Weights of a small image denoising model.
Model: 1.63M parameters, arch unet, norm batchnorm, widths [64, 128, 128].
Training: normuon at rate 0.018, batches of 512.
Data: trained on simulated fluorescence microscopy of cells, 195000 training examples, 29.4 epochs.
Rows from block 7 of a small image denoising model, named by matrix and row number. Rows with one number belong to one channel. Each number is 200 + 30 x the weight over its row's rms, rounded and kept within 0 to 999. All counts start at 0. After the name is the row's rms in percent of the matrix's.
After each channel's rows are labels from the 100 images, of 14848, where the channel reaches its highest value: "top examples" is what is common among them; "patch colour" is the nearest of a few named colours to the mean colour under the peak. Only what is clearly more common there than usual is listed. The data: simulated fluorescence microscopy of cells. In brackets: how many of the 100, against the usual share in percent.
# convs1: first pointwise conv (model.mid.2.convs.1.weight, 128x128x1x1), inputs 0-127
# convs3: second pointwise conv (model.mid.2.convs.3.weight, 128x128x1x1, transposed), outputs 0-127

convs1.54,097,201,233,187,204,188,192,200,249,205,209,179,166,178,204,214,157,181,233,210,228,172,178,173,174,176,196,189,253,191,195,172,169,202,190,184,200,203,217,180,228,199,203,126,170,204,203,189,207,179,154,242,202,272,182,237,249,122,179,220,207,198,137,196,194,187,170,196,238,213,196,148,185,285,193,122,289,195,189,196,208,205,223,236,195,205,225,195,204,191,186,171,164,175,203,139,202,238,234,162,199,218,216,209,197,203,162,211,198,219,228,200,214,183,226,144,215,150,211,220,135,175,162,194,238,163,154,232,201
convs3.54,114,223,194,229,203,194,154,227,200,185,213,172,173,227,224,187,252,217,239,169,202,191,210,192,192,224,222,200,127,209,191,197,176,232,192,175,221,184,183,205,172,227,215,96,238,165,269,210,204,208,159,171,200,179,199,146,110,162,208,211,185,241,213,186,217,242,195,198,232,212,211,173,194,192,229,153,102,186,232,204,232,179,167,184,188,169,212,211,212,241,186,218,208,212,196,211,197,186,160,201,218,182,191,177,221,216,171,187,218,158,218,261,216,258,197,135,153,175,220,160,204,199,139,180,231,206,210,192,206
top examples: crowded (54 vs 24.9); cells: ten or more (54 vs 24.9); membrane rim (36 vs 12.8)
patch colour: brown (45 vs 13.7)

convs1.90,101,211,201,297,178,201,202,196,290,198,216,170,171,119,142,295,162,194,217,229,210,200,205,204,196,219,217,246,220,206,183,233,289,217,215,200,180,197,138,237,215,191,191,195,186,210,188,219,228,200,151,237,214,159,134,216,259,189,163,214,202,201,206,213,206,186,204,191,186,204,234,134,197,171,219,230,192,196,205,175,217,218,209,194,219,203,205,195,233,212,173,154,158,233,219,244,184,160,230,231,164,217,197,200,202,187,186,191,188,146,188,199,221,221,164,185,192,204,202,216,170,226,163,200,193,183,230,173,233
convs3.90,081,211,255,186,181,179,205,192,214,245,219,231,185,316,205,172,151,187,168,205,187,205,231,204,229,162,200,204,215,173,196,190,237,231,183,204,244,201,220,226,260,168,215,220,255,183,203,231,193,187,177,208,241,187,152,208,193,209,230,217,185,224,237,171,217,231,206,166,216,165,183,136,204,268,229,230,179,195,218,225,209,244,241,189,218,242,154,172,208,201,216,194,212,234,216,140,168,195,195,260,207,234,181,181,229,174,230,203,163,184,206,208,259,216,172,188,262,219,187,249,158,206,175,181,181,225,153,219,167
top examples: fibres (70 vs 12.7)
patch colour: blue (27 vs 4.1)

convs1.69,099,184,186,209,208,195,240,199,150,192,419,216,175,203,222,217,230,186,216,164,194,182,211,199,197,207,184,184,213,320,202,207,216,192,194,161,199,204,209,209,216,174,223,204,208,198,205,203,165,194,184,216,193,183,199,215,201,200,244,209,229,203,204,205,199,204,212,199,199,174,220,199,209,199,209,182,174,185,204,209,196,195,232,219,195,208,164,202,204,214,213,188,223,242,208,168,226,183,255,213,188,131,211,207,203,184,203,169,195,257,210,203,207,197,222,200,190,206,202,202,185,216,202,192,184,206,190,266,266
convs3.69,092,202,203,260,194,212,233,179,227,187,56,187,245,204,234,226,231,232,229,163,212,243,204,224,228,245,197,239,188,155,183,195,182,240,243,265,226,201,194,229,152,176,199,219,200,204,184,183,162,217,206,177,173,235,199,231,225,183,206,165,156,181,186,133,183,198,166,204,188,180,199,249,170,197,181,204,172,222,206,172,185,223,209,193,192,231,215,198,216,264,190,187,231,208,170,193,243,157,273,217,175,234,193,204,206,189,233,219,192,235,174,186,212,195,172,187,155,217,204,225,187,204,175,205,187,201,206,171,275
top examples: fibres (74 vs 12.7)
patch colour: brown (45 vs 13.7); green (28 vs 7.6)

convs1.78,086,248,279,197,250,192,187,180,217,197,206,220,192,221,146,198,206,203,172,205,230,170,192,159,154,214,226,183,159,209,216,150,142,162,199,227,194,197,214,197,183,167,114,187,188,232,231,194,188,203,203,237,203,194,213,190,215,141,211,209,189,213,153,199,222,161,191,207,243,187,177,198,182,259,189,120,231,192,138,270,209,218,173,243,212,148,214,194,189,190,197,105,219,211,209,218,195,153,172,159,210,182,208,200,173,195,157,237,194,197,165,197,216,192,176,166,210,227,212,190,206,153,244,198,249,187,184,205,222
convs3.78,103,220,157,186,191,225,176,201,202,151,208,240,190,178,280,183,222,214,205,181,153,202,234,171,222,176,178,163,241,207,208,188,224,146,211,194,171,179,200,141,180,194,136,190,195,209,205,243,242,187,140,224,191,244,229,232,227,129,179,209,242,217,174,198,222,226,209,200,181,154,214,199,211,292,134,192,201,195,214,210,254,168,193,163,208,182,137,177,229,207,235,172,174,229,168,241,214,236,251,150,217,163,187,176,210,198,186,178,176,209,192,205,196,177,208,198,177,188,218,255,187,238,215,188,223,193,194,226,146
top examples: long thin cells (62 vs 13.2); crowded (53 vs 24.9); cells: ten or more (53 vs 24.9)
patch colour: brown (32 vs 13.7)

convs1.27,086,262,173,200,176,196,201,234,188,199,240,200,169,172,211,216,192,245,212,208,210,136,256,223,197,173,192,174,204,377,209,220,210,212,207,239,203,210,215,247,160,178,240,177,197,208,207,208,199,192,198,207,192,195,209,218,200,186,197,187,238,206,226,233,165,183,220,202,191,127,250,193,206,169,262,191,168,192,156,187,192,188,188,200,200,209,174,194,201,206,210,187,222,302,203,204,235,143,178,232,194,215,172,209,172,179,194,209,198,187,210,195,158,198,173,193,201,211,196,197,203,216,189,190,206,171,205,219,132
convs3.27,101,165,237,172,189,199,185,204,151,205,226,236,212,232,117,175,215,255,187,207,166,101,136,191,164,210,215,171,191,232,203,176,160,197,184,214,187,221,238,206,192,161,189,191,203,201,227,204,211,181,196,196,237,193,203,186,207,166,303,171,199,214,241,151,183,195,179,211,242,228,258,187,233,232,250,188,172,199,198,222,230,176,223,189,196,178,215,213,200,210,176,217,174,152,172,213,192,207,161,201,192,209,176,254,210,189,161,220,228,185,161,199,162,214,168,162,158,213,185,188,189,187,188,221,119,267,187,193,225
top examples: fibres (69 vs 12.7)
patch colour: blue (30 vs 4.1)

convs1.99,129,165,191,209,193,198,227,197,214,201,290,208,218,201,184,211,207,184,202,223,204,210,212,190,182,193,188,187,207,192,214,191,165,202,194,441,186,200,209,195,220,207,168,186,208,200,210,184,202,196,190,200,190,163,219,213,192,213,231,181,232,197,220,226,196,196,192,204,237,248,218,187,200,178,210,131,197,193,185,202,189,211,224,200,204,177,203,195,189,196,157,199,179,239,191,211,252,163,209,235,223,179,177,197,205,189,189,175,206,211,169,204,198,217,212,193,194,189,200,206,191,201,183,195,195,214,209,148,125
convs3.99,083,180,194,213,196,180,179,147,218,215,167,226,216,194,193,201,232,212,201,178,182,177,204,229,179,179,213,209,210,217,208,233,191,188,190,0,162,200,232,185,189,225,242,217,203,217,203,200,264,212,171,174,160,218,203,229,198,210,206,242,215,191,174,295,227,215,192,205,197,168,197,226,194,234,194,177,168,213,207,174,218,188,217,169,196,201,204,201,183,154,203,174,208,210,228,201,212,211,168,234,242,162,194,211,191,230,205,199,192,208,222,193,195,208,189,227,263,227,208,191,206,214,192,213,202,248,173,226,217
top examples: long thin cells (90 vs 13.2)
patch colour: brown (33 vs 13.7)

convs1.11,099,185,192,247,197,211,162,229,187,204,120,177,208,248,215,235,205,160,195,221,207,195,192,207,177,199,198,240,233,181,206,167,232,194,182,158,194,199,203,219,144,219,180,165,217,196,224,221,138,163,219,203,183,208,187,210,189,199,152,217,230,199,218,115,209,222,188,199,208,173,190,174,193,198,209,181,191,265,174,197,201,214,203,132,206,203,170,201,188,217,254,232,247,212,321,180,130,210,173,155,177,253,165,196,224,181,188,198,192,156,212,212,128,147,198,203,228,191,200,215,178,177,221,191,241,179,209,208,234
convs3.11,078,185,216,166,206,193,200,182,236,215,274,217,218,243,252,177,260,143,194,224,208,214,167,205,207,196,276,260,229,226,204,188,194,168,201,237,188,209,184,215,220,191,235,177,164,236,217,248,244,149,226,174,200,175,193,202,225,213,224,164,251,209,180,80,192,184,195,185,221,198,157,171,243,210,178,218,205,176,201,226,199,203,191,247,217,181,156,207,182,218,132,204,203,221,227,258,240,194,210,195,205,252,216,207,219,182,208,184,214,161,223,199,147,243,194,215,148,241,208,217,203,209,244,205,220,193,192,198,202
top examples: fibres (40 vs 12.7); ring around the nucleus (30 vs 12.3)
patch colour: purple (26 vs 3.2)

convs1.49,084,203,227,163,212,205,255,196,212,198,258,221,210,125,251,160,145,203,235,226,182,209,164,201,188,203,240,210,214,263,204,192,181,205,214,240,219,207,200,196,254,202,180,170,171,217,188,205,166,174,206,197,229,187,221,187,168,210,207,209,186,196,187,190,218,195,202,210,194,213,270,199,225,179,226,155,202,219,195,191,193,177,192,166,188,190,212,204,126,153,262,191,137,197,53,202,166,208,175,194,209,178,208,204,181,216,189,134,199,257,185,187,250,192,229,196,229,161,197,228,171,192,205,218,213,177,210,198,167
convs3.49,093,213,234,216,179,186,225,197,162,196,117,210,174,133,173,185,227,233,210,179,153,207,213,197,224,217,217,195,196,214,214,214,201,228,183,208,208,195,185,180,146,183,196,201,176,175,213,213,194,258,198,196,206,261,206,178,189,176,118,190,179,223,176,205,200,187,199,223,216,208,173,222,215,191,247,214,193,192,139,220,196,215,207,190,192,233,185,205,283,217,268,189,207,179,317,168,156,179,214,184,183,252,219,183,226,174,199,261,170,233,159,158,239,200,195,163,228,176,187,188,207,188,150,224,248,241,196,166,211
top examples: bright spots (100 vs 12)
patch colour: brown (40 vs 13.7)

convs1.50,098,195,209,142,246,208,216,176,191,180,220,169,157,193,196,214,219,197,164,228,211,191,207,148,156,194,209,237,170,205,224,156,183,197,347,195,181,220,220,223,201,197,185,182,255,240,210,209,148,219,212,171,211,162,229,213,183,198,184,197,209,249,232,203,148,199,142,207,211,205,174,236,179,182,192,182,213,233,261,217,224,221,222,186,203,181,187,198,203,166,171,228,183,170,186,234,235,185,209,217,214,185,178,96,243,193,176,232,199,193,172,199,195,190,200,223,165,173,199,229,246,142,230,218,173,174,173,177,201
convs3.50,091,227,211,239,132,223,209,229,168,251,216,197,227,268,235,172,190,192,251,232,167,209,223,155,201,198,184,172,155,196,237,203,215,209,242,195,212,215,191,211,195,188,224,209,216,160,198,205,236,218,207,166,227,226,184,192,214,233,142,143,188,154,168,174,223,244,234,209,179,185,190,227,203,133,191,161,213,271,150,233,204,211,214,187,195,239,245,200,205,180,217,222,183,172,158,174,175,246,200,167,194,170,217,286,208,187,224,121,206,207,213,180,231,206,215,202,160,190,192,188,149,170,202,209,212,249,155,226,176
top examples: ring around the nucleus (33 vs 12.3); fragmented nuclei (31 vs 12.3)
patch colour: brown (34 vs 13.7); green (32 vs 7.6)

convs1.36,099,214,177,224,202,203,180,209,183,208,223,215,208,167,223,197,187,186,205,238,174,215,212,187,171,220,205,266,252,196,196,198,240,180,204,194,214,198,202,214,247,278,182,190,195,192,169,185,186,218,162,214,214,119,164,276,191,199,138,184,183,180,160,207,185,214,203,204,147,204,180,234,214,166,233,181,198,206,191,207,190,218,209,206,207,244,206,195,186,177,208,192,151,296,178,239,191,186,245,184,217,205,202,196,203,200,197,188,207,205,231,203,210,184,234,246,174,214,196,190,253,222,43,197,231,231,216,217,214
convs3.36,111,236,209,176,189,182,194,156,184,240,165,194,199,234,167,172,214,209,191,165,212,200,145,181,230,162,197,235,170,208,230,151,173,207,246,174,183,201,221,206,261,127,182,131,206,170,200,216,234,149,177,219,209,175,185,224,221,256,215,173,206,182,250,191,169,207,194,184,173,188,211,236,220,180,195,209,214,161,217,209,159,186,217,186,171,210,208,180,235,182,184,148,224,206,191,151,201,186,205,215,220,196,201,149,104,190,215,175,179,196,169,186,229,270,251,129,201,244,207,246,192,211,154,217,210,142,227,184,227
top examples: long thin cells (100 vs 13.2); crowded (65 vs 24.9); cells: ten or more (65 vs 24.9)
patch colour: brown (41 vs 13.7)

convs1.108,099,204,159,231,168,199,185,237,169,204,203,155,200,175,235,185,145,235,218,183,210,129,186,146,214,165,196,179,175,195,160,194,230,190,187,208,205,196,205,228,178,242,217,204,167,186,254,189,237,170,207,164,199,165,163,229,216,234,226,192,177,147,159,214,294,197,283,202,161,239,213,149,178,187,212,177,225,144,282,217,192,199,214,183,206,188,154,194,204,252,240,220,205,211,209,216,140,189,226,198,181,202,203,172,179,214,224,177,204,205,160,206,186,202,232,258,209,176,206,234,198,202,193,199,222,210,156,265,198
convs3.108,089,173,208,192,256,214,233,202,153,181,171,224,227,222,191,193,201,236,228,265,192,202,213,161,169,222,172,146,146,193,194,157,205,215,206,206,167,182,169,239,174,181,192,199,192,182,221,149,161,207,216,135,175,200,251,240,184,270,195,178,177,192,228,205,230,216,276,173,193,171,181,141,207,263,203,184,264,210,209,211,203,171,203,245,214,255,138,168,165,201,169,198,177,239,207,196,237,165,193,191,251,221,233,250,149,206,226,155,215,191,206,215,231,210,205,171,203,225,182,217,221,198,201,170,160,209,237,225,187
top examples: membrane rim (36 vs 12.8)
patch colour: brown (34 vs 13.7)

convs1.56,093,168,192,210,260,208,198,213,155,195,190,150,165,206,230,195,218,167,63,196,208,211,175,189,233,202,222,182,188,195,203,214,220,224,208,194,203,212,253,164,189,210,215,187,212,200,216,178,204,195,234,179,201,170,265,182,172,175,175,190,244,179,210,202,204,145,94,197,190,218,185,234,183,190,239,195,204,180,231,246,199,213,196,228,204,156,139,197,203,223,233,210,191,214,207,233,177,231,179,179,224,184,255,208,252,195,197,227,203,229,199,201,206,152,182,225,182,218,193,188,281,138,249,204,181,178,164,202,179
convs3.56,117,168,223,205,248,227,191,193,225,160,170,201,223,142,193,213,251,217,266,228,139,176,229,218,208,228,203,239,179,205,190,160,179,205,201,235,156,160,224,210,209,214,234,241,201,197,191,183,230,201,196,206,180,209,260,184,167,230,217,244,168,200,205,207,221,212,268,213,234,257,220,150,184,153,168,271,161,181,215,218,216,224,172,203,175,173,175,200,185,195,281,242,200,268,180,269,185,207,205,188,174,168,195,237,234,221,246,226,186,242,188,161,179,234,188,204,165,222,201,165,211,220,180,208,175,166,186,201,200
top examples: crowded (70 vs 24.9); cells: ten or more (70 vs 24.9); ring around the nucleus (42 vs 12.3)
patch colour: brown (35 vs 13.7); green (31 vs 7.6)

convs1.5,119,189,194,212,199,198,124,203,199,192,223,199,216,202,202,200,212,203,210,209,204,227,185,203,172,213,196,160,219,231,213,198,182,219,204,204,197,205,214,205,171,212,185,149,172,190,217,199,178,164,185,191,204,167,208,215,191,205,210,214,226,202,229,388,200,194,188,205,217,239,254,184,197,180,226,171,218,203,185,197,209,198,225,201,198,193,216,200,201,183,172,191,204,237,209,198,216,156,192,239,201,366,207,191,221,223,176,164,202,159,169,198,186,201,210,196,215,182,194,213,175,194,199,199,191,133,190,164,184
convs3.5,106,224,166,191,203,188,202,184,201,215,201,201,211,214,174,199,194,204,175,172,191,200,186,163,164,180,125,232,178,114,189,187,214,192,166,270,176,191,191,177,213,200,200,222,192,194,224,242,138,188,202,219,153,174,203,232,172,215,233,209,213,191,214,42,211,164,204,193,223,213,181,202,167,209,199,158,229,210,203,198,185,196,191,187,178,187,186,180,206,189,219,180,167,228,160,202,208,236,94,159,217,179,174,177,231,206,192,187,192,167,247,212,203,190,173,214,210,203,192,169,209,216,247,203,209,135,194,248,172
top examples: ring around the nucleus (89 vs 12.3)
patch colour: green (28 vs 7.6)

convs1.118,098,210,187,228,204,217,178,218,165,208,192,147,162,196,242,214,167,226,258,184,231,171,186,217,224,195,200,176,185,187,183,127,181,170,179,201,199,199,209,153,199,230,254,173,282,206,271,199,226,234,203,240,200,193,211,199,179,220,183,189,227,182,228,216,164,216,199,204,221,216,235,181,158,174,184,189,285,187,202,198,224,222,212,213,203,290,200,197,201,219,198,246,218,251,208,163,206,207,223,175,193,204,234,204,278,197,204,190,187,192,206,200,231,230,170,333,189,182,195,181,201,213,209,213,204,168,194,192,165
convs3.118,107,148,202,196,227,205,204,246,226,234,224,249,172,225,189,173,151,168,182,229,146,226,215,189,203,180,174,188,224,206,201,161,172,179,206,145,193,242,165,243,173,168,195,191,128,199,197,205,176,221,173,272,190,168,209,240,249,185,224,182,182,142,180,199,173,236,226,155,216,224,207,239,162,202,155,185,170,149,198,179,206,173,198,209,233,215,167,182,195,214,154,238,167,217,205,219,192,231,197,147,224,256,180,195,184,195,210,161,209,209,152,178,260,144,142,232,216,157,159,225,169,222,236,171,210,189,233,200,197
top examples: membrane rim (51 vs 12.8)
patch colour: brown (32 vs 13.7)

convs1.77,113,171,210,207,196,211,223,157,230,205,215,214,150,206,211,207,187,216,206,206,206,207,201,217,179,159,184,174,214,238,279,150,160,207,249,266,180,193,233,186,248,203,191,194,211,206,166,230,180,250,205,212,214,217,221,176,211,221,174,161,232,237,268,195,135,205,226,202,222,220,175,227,262,216,206,188,190,265,143,190,217,193,212,202,203,208,154,199,234,202,205,214,152,182,216,251,231,203,257,204,186,175,207,239,227,188,244,219,200,176,194,196,198,195,138,204,113,160,189,189,234,191,234,203,163,221,216,274,158
convs3.77,078,231,253,175,236,205,227,134,242,197,185,239,185,194,166,216,214,204,235,232,207,206,189,187,199,211,209,183,155,224,239,255,143,205,187,191,194,196,195,189,212,225,186,205,217,220,204,206,182,198,229,188,209,225,184,158,191,193,223,181,184,236,149,122,167,164,243,208,208,209,172,178,248,208,199,230,257,182,170,201,236,166,161,209,218,210,176,210,250,173,202,207,275,215,224,208,210,154,174,181,204,233,208,294,152,178,206,256,228,223,164,203,178,193,177,223,251,188,203,235,217,231,160,198,132,171,253,232,192
top examples: ring around the nucleus (56 vs 12.3); fibres (39 vs 12.7)
patch colour: purple (31 vs 3.2)

convs1.81,106,163,209,160,184,201,205,224,122,197,177,201,204,242,213,261,173,182,193,187,195,196,169,198,187,207,193,282,166,192,202,190,151,182,212,164,199,211,208,184,173,226,207,218,156,228,192,196,206,246,213,173,191,231,272,174,179,203,201,196,214,192,199,216,207,286,193,200,226,201,194,213,179,205,145,196,228,218,173,215,200,168,195,168,201,243,231,211,144,211,174,218,194,136,161,207,219,159,202,174,206,219,232,185,185,197,226,240,202,240,223,206,335,199,204,219,191,221,201,160,186,152,268,189,180,223,201,200,237
convs3.81,091,236,169,190,242,212,207,220,113,183,203,225,243,240,156,166,212,201,194,253,191,192,154,256,178,190,171,270,179,200,197,187,135,234,202,207,177,214,196,261,184,191,200,206,220,188,197,211,223,204,213,216,215,198,180,195,197,198,218,154,215,179,192,232,197,116,203,220,229,190,198,191,205,204,202,186,178,207,224,187,189,142,252,213,203,218,219,223,178,201,220,169,259,245,223,184,204,245,196,166,215,176,196,234,196,186,149,243,174,191,191,197,313,232,210,232,184,230,203,145,250,204,199,181,132,191,192,216,210
top examples: long thin cells (49 vs 13.2)
patch colour: brown (38 vs 13.7)

convs1.112,098,215,193,192,201,178,176,185,170,209,168,214,218,175,167,158,185,222,220,176,182,238,219,230,153,231,211,204,201,215,318,303,190,232,235,201,259,199,211,232,195,148,210,205,283,188,195,160,234,187,228,188,201,249,183,209,186,161,212,193,191,195,214,221,196,215,192,181,227,184,227,218,131,199,231,231,139,169,211,214,202,216,197,163,206,154,148,185,182,206,213,191,182,269,203,151,199,196,215,211,200,184,184,145,167,207,138,222,212,213,233,198,212,175,195,187,175,164,193,153,198,221,204,189,162,232,195,186,224
convs3.112,086,158,174,186,130,147,238,154,233,178,240,140,198,144,196,165,213,177,195,144,218,218,205,208,268,227,219,200,212,204,109,258,210,180,225,187,235,193,205,239,207,183,208,174,239,197,198,224,239,180,191,200,168,167,178,216,221,234,176,184,209,230,141,196,209,179,225,256,229,187,192,216,242,207,223,187,202,234,218,170,198,186,222,175,191,178,250,241,184,177,225,170,156,189,172,157,218,191,233,203,167,171,170,254,195,173,216,179,154,183,173,167,178,189,220,203,154,219,215,152,181,195,178,246,244,230,197,220,189
top examples: long thin cells (73 vs 13.2)
patch colour: purple (28 vs 3.2)

convs1.25,092,233,197,173,268,214,195,185,182,197,210,190,196,192,181,186,179,205,205,170,217,205,205,205,219,213,216,177,268,218,164,205,215,231,228,201,197,209,163,213,247,226,191,131,180,212,206,201,216,170,192,283,203,259,197,197,195,190,206,222,172,234,211,208,187,225,130,194,217,194,207,308,186,178,166,196,176,190,167,263,199,222,216,220,198,206,234,206,199,189,240,247,180,250,207,192,223,198,242,197,192,190,180,210,178,206,194,142,209,207,254,211,231,154,151,271,259,233,205,214,171,254,194,210,194,192,245,126,206
convs3.25,106,215,185,226,165,192,220,226,225,200,181,190,246,212,223,178,196,178,165,169,188,213,234,164,252,213,229,192,263,202,198,181,218,174,123,196,192,197,149,193,187,167,263,245,223,163,203,209,233,192,174,145,170,210,223,210,174,214,227,197,208,206,288,201,168,260,247,235,176,227,214,198,211,171,238,131,173,223,250,225,245,171,241,205,230,230,174,200,168,174,225,203,246,242,172,162,220,236,241,243,173,204,160,220,239,204,196,212,231,169,164,200,225,186,235,165,186,181,198,187,235,202,216,211,189,188,145,183,186
top examples: long thin cells (52 vs 13.2)
patch colour: brown (37 vs 13.7); green (26 vs 7.6)

convs1.103,118,197,200,192,194,153,194,217,211,209,201,223,200,193,192,201,210,180,188,202,44,203,198,193,216,185,200,180,228,197,206,207,225,30,206,196,188,193,241,211,206,183,216,198,210,193,197,184,207,169,210,203,199,227,201,183,224,176,197,208,203,202,196,198,216,215,199,186,234,195,210,219,191,203,196,199,198,193,208,194,47,205,200,207,230,204,225,188,198,209,182,208,200,209,197,188,189,209,205,193,224,210,194,200,213,193,204,188,249,188,231,113,207,220,183,203,177,243,201,193,207,215,194,266,199,196,188,201,197
convs3.103,085,196,171,179,190,193,196,205,195,209,193,219,197,210,194,203,205,218,195,186,303,218,213,187,206,204,186,181,186,205,178,172,199,123,204,196,212,182,209,215,218,219,164,167,171,203,191,194,184,178,201,189,227,197,198,197,210,231,180,180,209,196,220,198,204,195,199,206,198,227,174,207,182,182,218,190,184,184,202,190,329,232,225,195,37,209,202,200,190,205,197,201,207,208,214,214,192,207,208,222,219,197,193,220,209,197,204,225,249,203,190,79,206,227,190,206,190,173,270,215,215,190,203,119,223,185,194,241,195
top examples: crowded (56 vs 24.9); cells: ten or more (56 vs 24.9)
patch colour: brown (39 vs 13.7)

convs1.125,095,210,206,199,201,197,14,187,204,203,215,219,206,251,196,258,224,159,213,145,196,208,195,197,194,219,234,203,200,162,202,182,179,207,194,130,188,206,191,207,197,185,214,236,202,199,214,201,237,211,207,195,225,170,195,187,202,191,210,206,202,212,185,142,196,178,201,206,206,187,252,202,193,185,172,179,196,194,195,188,198,223,209,212,207,212,229,205,270,192,180,203,221,205,77,220,235,156,241,222,195,169,173,205,201,218,170,204,197,181,181,194,120,178,200,195,166,207,200,181,190,228,195,206,199,220,206,249,224
convs3.125,089,194,182,198,211,219,280,214,196,151,186,180,179,151,222,175,131,195,216,266,201,198,206,227,218,166,220,178,188,184,236,221,180,215,226,150,256,178,203,203,225,240,127,234,212,204,200,200,172,200,170,187,201,193,197,252,194,200,217,218,202,226,196,164,179,238,195,185,216,258,225,206,198,218,183,191,181,201,187,215,189,171,202,169,191,194,260,190,272,194,173,208,238,222,196,168,124,182,248,235,201,187,211,222,204,194,181,161,208,140,193,212,138,214,211,185,204,221,190,250,194,155,160,172,155,129,261,208,236
top examples: fibres (76 vs 12.7)
patch colour: brown (33 vs 13.7)

convs1.22,091,193,185,202,196,211,195,187,184,103,207,198,223,211,201,198,186,181,212,203,192,200,196,214,215,149,198,194,213,207,198,196,231,160,208,219,186,77,246,204,215,197,194,219,197,174,168,216,219,201,200,204,191,208,185,198,194,194,192,155,210,167,173,199,182,199,208,57,203,204,205,207,200,194,228,221,205,223,194,181,193,177,205,266,191,198,208,327,204,185,215,224,198,224,202,215,213,148,186,195,211,201,187,205,209,189,209,159,167,204,212,196,189,194,152,204,247,300,205,235,221,186,230,202,176,219,175,190,209
convs3.22,096,152,200,161,199,240,238,207,143,251,203,203,177,222,208,230,223,185,173,152,196,205,211,152,190,207,208,218,203,220,265,169,187,203,210,195,231,242,99,192,152,237,249,226,182,200,179,179,254,218,202,209,223,237,212,237,183,193,206,174,189,252,237,192,171,207,218,120,153,223,217,194,155,228,175,250,207,228,214,195,215,231,246,188,166,153,196,265,207,194,216,135,179,153,209,199,203,201,173,235,215,141,204,189,200,205,217,230,192,224,199,188,185,196,162,200,159,237,194,180,188,193,181,180,209,164,237,244,184
top examples: yellow stain (54 vs 20.2); ring around the nucleus (50 vs 12.3)
patch colour: blue (30 vs 4.1)

convs1.6,099,205,198,190,207,203,147,206,193,206,148,168,209,211,183,191,198,219,210,179,208,200,204,204,203,202,271,209,228,231,211,199,215,201,209,197,208,192,213,232,185,190,208,177,192,207,204,194,248,202,199,206,201,219,187,222,188,192,238,201,154,191,219,342,182,198,205,203,225,172,215,194,200,183,218,150,190,180,206,192,205,207,203,177,198,207,178,206,236,247,193,202,218,257,178,193,190,184,175,229,187,413,188,207,217,189,200,166,209,216,192,202,172,200,214,198,200,169,195,204,186,193,176,198,200,202,196,212,246
convs3.6,090,248,233,200,216,215,209,205,173,214,264,186,194,208,222,228,214,151,190,204,213,265,174,177,181,187,253,209,227,209,168,175,198,147,188,218,199,195,230,195,144,196,199,254,170,177,222,179,255,197,184,218,239,204,161,181,177,174,163,165,183,175,245,61,231,210,152,216,179,189,145,194,209,188,226,196,189,245,218,188,182,204,203,148,195,185,238,183,198,242,207,207,192,244,248,213,242,220,224,150,168,193,145,165,186,192,185,233,218,181,166,200,198,197,199,186,159,217,185,180,204,199,184,195,167,214,191,139,212
top examples: long thin cells (50 vs 13.2); out of focus (47 vs 20); smooth cytoplasm (44 vs 12.1)
patch colour: purple (37 vs 3.2); brown (31 vs 13.7)

convs1.10,105,239,213,177,177,207,198,211,219,188,183,205,188,254,209,282,222,194,201,233,203,163,204,195,199,199,177,295,198,207,179,192,181,219,204,166,184,217,191,234,192,204,245,193,194,199,242,209,180,187,186,225,194,178,201,160,198,195,170,197,234,201,202,210,215,176,199,201,171,161,225,188,184,186,95,176,197,228,165,199,198,180,207,195,191,192,200,193,296,211,164,188,221,232,253,198,205,119,229,215,177,230,265,183,234,195,191,183,194,137,211,193,320,190,183,192,200,207,198,220,195,227,216,191,180,133,215,176,216
convs3.10,101,194,243,210,240,209,216,195,305,201,160,165,175,105,189,143,188,160,209,127,220,196,221,174,200,191,169,223,164,197,208,220,240,217,209,138,210,202,199,138,198,252,207,183,219,188,239,192,194,187,168,200,205,198,189,224,210,191,184,214,219,228,253,165,229,305,199,187,217,212,183,211,191,196,163,239,230,176,162,195,171,211,154,176,198,199,192,172,189,207,204,204,159,206,186,175,210,235,161,232,197,218,212,173,244,198,230,195,201,220,240,198,213,204,191,176,263,180,196,263,154,218,190,196,232,221,199,199,181
top examples: fibres (100 vs 12.7)
patch colour: brown (35 vs 13.7); green (25 vs 7.6)